A small multi-label image tagger, trained from scratch: 11400 steps.
Rows from block 2, named by matrix and row number. Rows with one number belong to one neuron. Each number is 500 + 40 x the weight over its row's rms, rounded and kept within 0 to 999. All counts start at 0. Numbers have three digits each. After the name is the row's rms in percent of the matrix's.
# u: gMLP up (value half) (model.blocks.2.mixer.u.weight, 512x512), inputs 0-127
# v: gMLP up (gate half) (model.blocks.2.mixer.v.weight, 512x512), inputs 0-127
# out: gMLP down (model.blocks.2.mixer.out.weight, 512x512, transposed), outputs 0-127
u.222 098:518513445491488481557482449465411565489491493501437457442556481489568540511525526556463527459514508499478491458547498536500486562443544499513489454483463451509490560453582496437467451424472486494456529499451496448485468530526496481449581536484577529526518496505465531515508419511517498512467564424501490531555540484512531451470552452441509508541475539458540443550525447471544529509475
u.223 105:515482563461498503559510473511484510529461553567504488401488599527474466573518428504505524521423503573507485452484502513532455529432545477460469515463550446434469515495592528504506532508474558500543560594502538488431576442501490445494488482536530482484559520487505524550575528553515492507460559470458405489512537465472465487498564558481456491523466480451443506551482515450467443497573
u.224 100:459615511514521477460520474507498434465476459495482476503518517522474560484410557536518461524519518548418519563475590444520530433521514446505496437521464532454506524521590473484545527573483392546574521503479466464495494454501478534518450573493440495574406438501511502561531571583420512445500465496474502492492459541485484509535491496530539480531530530507513512499526523442521501486534
u.225 095:459507557487506513484473524565512480511512524492539551503481507461498553509513522458561499507491448519475554494493503529524525503507510500447553516486509534474503446456474510522471520501434450476543486503436570524513511486544499479502544450509515447537549529614494446431456524502584475453446471458510546508581503451511498507489509448499515570497430488479574493447495545445515444446453
u.226 095:590513587440489485527502509545471466518500561517522512452464502528457505456500475484508526504537433576520448497516489500543469445571535503481552536583512480503488528546493554511528488477471527556560445539580457543492479435550483524502430503481511508486532474492475461558508510479489564493539415538438424565481452481507533428513510496481478515488468456521575502536495521486494489502537
u.227 097:472521453455459559493566542527477474571529531477482457499462483434444552545501546486531497505476504541494521475461469431492459510443425497519480457563500530583440557474470558462523526512516482489468501557484476498527406459478559518540483518471539527537513455497461537502495512492407492511512518537464516521536526526548502546519533463529501502434510472433444529552457551524443398556496
u.228 093:467443540508540469426478501470445538468504552460416516452563489552517518482386572523483495468552487545510569479489492507533535497457453504500504465487511495571492533558489471429502408441474521578521538465538444531525544489486497482560418496502488536468586553539498455574459472439425486444500503582440505486515462457474544503440506508513459525569526512519483489547507451532516526399546
u.229 098:473459513520518528406527511567473531499484537588496408417477528539469478504540504484489599501484475516508415486506457535452516517552490611475503450466546570499483525552472465478499508487521573499531471535443546525509534540488552521502462465525525521489456490463560462505535537514545537488394494475546506460522527502524530484508512504497509521565467480502544483451527551497490494494506
u.230 102:440475502492489485491484516522536511434486497526400461529472523513412444582540473537492520431463476516519508472506516499490498516415500439508560558498474617449504496553509520548573470509546539504452464532416480485513517546498499551505530459511498455537452511490607512550451501504468573481501446495538499518484483505498457510533495463460563532524469473554500453538506530458560441470433
u.231 091:538485467484549523516526489516465576522454512444499404548468454525556445546444546499484471501565503524580488523507498477472455543510471514515462513537520510494518490445495527469439542468545517452485478489460494468487436461544495505540486486462410460467505449479474440465491503396468455551532471514454407461411467449514461619457474415521572544508466505479562606549418496543490548565453
u.232 102:525451593505525576504467520481470546551496504470513430491601463494470515484504536559492531534464522445403457565554514487466517487504505439552539506496510500541525552520466429532480512514499531456463523469489470472467487475545478523536520456463541499498537602462374505559536515495491536502546439541447493557526463523516490529497526461492545481563541566519458477405486479591501428446494
u.233 096:454548491445486517500422461515474477539545484564488502544509507465528513477521556448515502471498534522516532544556516517481477462545469535512476530506553534503533513533537451500461558506528534479566516534472558438530460510561422543405468557536440426570425459462520552474540506485524534544451489429508464540459512506501611479518449452544498513449505464463441462514524471559571480484493
u.234 098:478519509513457551535549472527497467508491494536470536562495464477494515556440597488480507474504529488549526522536475566504460504562463511521442489486533515475421551499523496403454510420547492485442448525539479428484517470573474528445502538497540516497558382451425526481610538509509491471487503452508553537512470410555572508524383540547498425540518526480504459473474558516546542501456
u.235 107:491468568452505461469498480457522543503425498552488501459503512460537533467441475466475546544443485510483523410468560562506520521460587471467489560499540525455450471480476520474573530477509481543549398563504491493498550418460482445533468496504507509536548567531556448552531558526495541497531578484508536551456550512510506510506502459564484525548483491463568539437526505513438449467563
u.236 097:511441494512532537544527436465526412497522540504458508549472533609459561470573510492540579494495543433486433505474481572506492433562461477498539506471455542515519468477468510498406502532476481524417462469473490511496533527397435502483466512494508490474553513540418496508524535516530407491506505452472493520522471489562536516487522489529490522467572476449544486439561522554514505480561
u.237 112:455500441472538528462463485545522522579515528524507466441520459485532555492528522533484487388585465507470545446488532547492542516484513540504472570470426428490536405505501473549492487500469491527460486571482457532524513514474503468556451516458515416458505452470488513547545517452542444514556502552545490512545619554474450505468573555554512467502517560484553506536544537451534517495467
u.238 102:535516501518484494541469493508488530520595474493463444524494438409439540418510421489553466500511465490505395496539512452477546473470482530533549458510514471474534488471490408499432559474556501479499561522455564509554490465469544416452457422489451514510485475500474539519552557477497454479502535501446484469483516466517458513457532561453490514515519555496467505562557545510479525512493
v.222 102:484445590456550501550528479479464487484542509494525409479496538530489488492533505552478495466473527473454495510493575530516445551519441425423576551495553556522476486486459519446507446466523534483568506367521481585413478500548464469520445493498489445534519488550505537491485564494595441447539516501504512499501502615580478491463453520463500500489462465544531549594579502457488463482526
v.223 105:524509564475451484541538526463458466467567457448501482545461445472500496478532507484515527420519485462419454469573490498536512493489496500454564461534457530425506413453503452547523567487525503520504499533492486513552477460499532516501478489507504505562570516499547474506501539523488493575511500441511496494573496511493471521503438491494503502496504576510432554455452462465487442517483
v.224 097:487552459442503457473487471559476516500487433496515568480481525443527459514490448551532507422520511545486503476518538497468524545438543512486519471490466467467503471465524452580478519418481567476504453490504471536451530422522492420429495453453471514541502489458483523501521449526518508457476443493455418502429514493574546435538529525450540508506553463543474492435531455420468517493535
v.225 094:535427513524512576461464515477425436519469483505535548482483499530516508546437521436534528531538545509480478499516535496461604485488525525419445523547482487526510606487485460509539494490496440566508436512500510555473491484521495486467524503475443550481468598396490564501519487499504501483507546482443488389531493504541458624448469442498524473507540499513528487440517435483482580556508
v.226 098:561557575515537533481487478421469465484453575514526510490423542516482529469483481445580522469452516527505506459514460453470482516511495521520509527578452446524500545507500556570519540560510528562514479491579558490541489519465536492494485475506486479507500494483474502469559499541437516515508441432518488524458496470479428490510463504516447531633585489539464486465494532477465501569475
v.227 100:473590532518515462477506553510486472454456491453488488492441441511477546488456569511488510579487566442535551484443494417538512458517528490544490488448516513421507495429592525489486468526531527525459457499500437488561536501540486519544452520518518504506548479496446545487460515547488492531523427485479541461501546485486507468496506537513536523443491482560520522475569510443496464502550
v.228 098:491523606447529547550446529481527518520505512489558501435504497487422589459532483457487485406434559575478481511536486548519511550511502517445536453440538502495534484532464484510460492460489600474442508458554460450560508516548490537491500440537535443528462459498498563474522557480488541481527548480433504511502527530487494439464532455551517474577506458501488522475600499442467436445540
v.229 097:424494523554470486505585412487485486569523513497502480466435477505484512468570511504484454482523451548523452528475607532444537555527458463540444518512535533519494458529471526500589440568492483496498555506504476563471474531504469562459492464511548557466482519441512519534519502498477509417472457511432470452484449457561482454524489541507541553481448539427513452522518454483444421448557
v.230 092:535520518475530502426512455503539510549475507495424527560429404469470523469540460518525517568484443480481516517545494513515485507474481495546460547584489485524568552480486596483412464475604469488563478535506493532513523460462563527462537529487539473529630484549522542508512479494529525420508495490492490491496449506506442509571448496468465501527511523517558472526482440502536531443542
v.231 092:536456545501554575490500485444506433390420435541473557469428481510528533510462518486498510465497440507460517544523555532427494515535415405521473442478464498419433506518531460500531480505507479409547514514550506500468542484473478457473506535523514448533485505484498580450498466503493492462543516433517536455447511434461456594523484558509477518517503510516531602449547510495470542436501
v.232 098:445480567483550515465440494497540456523474525516451546535496420456518553455449578492515572496463515451472467511486530516432514452492474568484486468432506485567449451499524432538435430542409475552481483453414529498444500504505509547468438482464480499473477562498481491493472526532493533473515450489426487477551499523461493542455477575508474469435343442490499510486482534499513513509546
v.233 092:537493528431503505479497558467493498551496511509458472536480501528537501555503528470491468446496493519447442483562570509489432534444584546458465511475477534491487457504549534508525591516572458440476500469502518469539537542530511472496501478510507556556569484530456543498468467418530463525505524509507520482484551537500562498477474518535528502462498447448507452497491444502525569444443
v.234 098:519456412558496486470441501503488501484504543518571533557491578452469491548539521566548497480415543490490433553487474539525494407502524529422474478494455463524473495422621444527515497519480471429426533504426524505504556414464468523498569531497509515475612582436460477474517508489480448502546514509495529558495575538536493466472457501427497511474535521503450440477518472547444515461517
v.235 096:536431460480463494508591464488551532441456512535481476447496508466501451473503481422455444569460492523474423471533521433486480489460500474494501511500437415530470490470501505517539454557519515454411493502481466518530414500502492534560512499494490518539500532516514527528475502479505489536544520485510510385484467502514504475516473494572468520462438575561513486475466546482477537465523
v.236 104:543374509460460520516534507495445519542544529450450470529567539575514477537551582536504529542496465486558453514475491512523437478578454496504552501479518477447564430546539516570471513494396432553487468598496492522435461594507489518480491577460459536429469425434510572544519480532540526539575511462492511489451499484474468510504529535493506471507482541569572518462476543458539466457522
v.237 097:530466528473467530507561495487554520539604481577525566480478491463558495522459518522407492462513445503490495538552445471581503475460516421539539487501494464456489507488446462488526442468539522483468515496526494522551489509504441436542494436532438508489470437459491506567505481456488469537534616499508484550500511502503598550436484518469455515500484542582482512539490513516471461563489
v.238 095:486520484481409483488475486586580504579453506441480533568519498537453470503552473537458560542564523468568519454509499446540444469401473545572477449597494486520533510491509490463414497519498555531445442440485470453462518389512515407559541470524438534465483557429536503482519444479461527444455525492514484511510507489534437474528600473482471512544552461459504571488463473518494487520493
out.222 109:460488526547532553486556468532505553581496585535498458482506438560477445441491547432441598513529528483496488505517467494525578544502463437517561414457520494546515527437557530525527611437497503554500433426481535583417526444581528531521503514526486498473510498448473552471488520493433495517500506471483535516431474524541498553493520527525525491507523570485406506497479546503526520540525
out.223 106:498463522517529553454497528479559544543499480496489546455506449552480464527436545449498517480511584492500537519530451526498517411454481505572491487544519493477502481501558485512467490497529416502380453576424450502474464480439482588442482537462553486513472506504482501500527505497449527449532476494512516414495482499502453472469495510452440528483559516495531573489570483499561505436457
out.224 095:481514571567456505477513496502574508541535452531540457514428443495505523502560474498568496506511471553543544575503474519494578440467533516472523525512509470547458530494470508497483525487494484526389453454521487471501499599426508516539534453496548514521556556518557437470458470476536460500460485476460508467573512535488491514510505417545474545490542494543534469419409431442459502486501
out.225 106:564509409490512538441486510494477515432510491536489466566493473592511431491469467462514484494590573485448496452484478532537549522519578511505471467463446533579459543545474489522512536570510512481518570460566498449554473491493500474542460475453513440497490553548470443530495542532460504539468501468527546526443541467509473483375475483395471514462544475486504494524538442558562541491463
out.226 101:496419478489454488595523545463462573453467569531500534430485494478470525512509493523477466551532468460476483436436548482476504510498499531478519497484542467509457520493497496471467484488516481533492540491553473506541519390545521475581474521491575453481497483499477511388548449475493494482509463433469502465434457533464513503558506476530481527437499502475505493503507546520532431480565
out.227 098:513487601464564472440462462505490469518474444536501553531484551539521529464484478540501503543600513460533516528495424519488538551574537437414503529556532539442550465446460503496426485538521465481544471536413517468549465434481466489489500488503499507513420509557473530483545479460423542456500533550488505504476409494525515494455451512564480452489466532561462538497532483370506409479430
out.228 097:522510501416522536554498493532499527511485563485578534540428501499490498533566415487437496487483462484550495553495521446504496454597448461465457512506549560544515546475503534441508504460546563490482464444527514487528477463537556535490562487501516539439460488566490440516478491508546482461515582466492550522555561547474474502578574488488516530468455507461478475461526581510478443506453
out.229 098:498504472546563434573578495527541507480424559548532450530482506451505571408540445540516505525428497537510482542499523452486548493546501479477462432480464510485512457427595486579468492528473519443503428461439410522556436513589435470476567454530479413520562534548521564493500492475483485473493465454455416563486457537468433400449519534518508437531444480494573559516564485492448429486518
out.230 099:458483518495529492481509488533507497534531426487494603545544489445542500429487511511508507532442507552484516481403573539481489477517582557466470565491453531508526531432496436481444473511505457534549481487498524508486436407511516514523536482540439569540500541455489456487466538545475473480502519525494521498516435526420458467493470539579537505518454429584494457527536468465546487452499
out.231 104:544497518427484466555520594560540548434508475506525439506566475512545448476476505492512495511456517534499483509513504536532487546525584575480424521452414539469468541527496556416515524538473502446504536495488454445573548496518492534510512552563533416543479476516494488509486523467489523463502515473489495525535482446545555508575554490573593434460459504516491504459393427537446515462481
out.232 102:472536481520439507571477469508468476444472453407494574515548501503383493520460456478530543443585468530483506468521502550537441533484486496495556471564428511488432531503490473571533511486566465517550516438483544567494450531594562537538507572505489586549457493533462532522484519495516498532475516487496441506420506497510461522420522486545493534533540485546522449539513517476484479489511
out.233 093:514514458484485444521539545499417477447471559517513509469506506540501508529537489487547472503514517510522557497484568473476505508485533475472486553465449534467459462558543492523434566495513541492554602440428554507410612479568549435512522503531517505464503504501478444467495465438558589485518498456505532545527496536526505419535514494461531479561518541481520525505546527486413519475491
out.234 103:482532562517472549539519468526549475486506495532540536467472570576546479424440475512458501451512515504422532459463544438458565609523538481505525492541517497525583455515518518563540428477394559511477560553544537517525533555553563493544501535423511451549471470499550468510448500513493492453532516452485425471472526448453445526521529500513473484482522503538453526463467549485486491513473
out.235 098:436513584529558437435446588518556457437520574472537477480571538486542485512434488527564493489557531433459544591538511394460515537529501456545562468493534534542509493524494530534541544511477455530492438462578454535511477505417502589516484497512519576462447509512442513508506546511527504527413491488459477558530452507555490503487497504480578449486519473515487483526526522417508602495557
out.236 100:533529503484455463497462461495515503481461467570531455473518512524557463471471386547562444402551455466542524521438536420528427491477494390528421454436549428459549403474488480530466473471464428535451529519464525463543426480534490511511482520477476506436542471489512586520470481463548513520440497472483505502459446478521463503491476588476463550522556489503511524528530547597560494451505
out.237 090:476480514513407464456493534570443535584466558479515528544413520464507497450488480469443555491528549530459532563499539491486463471475514426478489453534564489523552491533493480508486469538493522446495530467496516494503466374483476457510433433470452493497530592504512536522451535532531546473512512457473513537535463488464499553469461511493523477506501527526543514496603481534503480521478
out.238 093:432506491429476495504548557506539439516434429457489419543527538492524498520507422438503478473556450547474468426562488445478530578583544462414586517461519519458593489524563469561503511539492569527475543485497467540441506465489500541513540480507474478488535553512480495514538538478576542454504517453506453515490508453458512577497402484509487468489465463543536525417457537482561513539498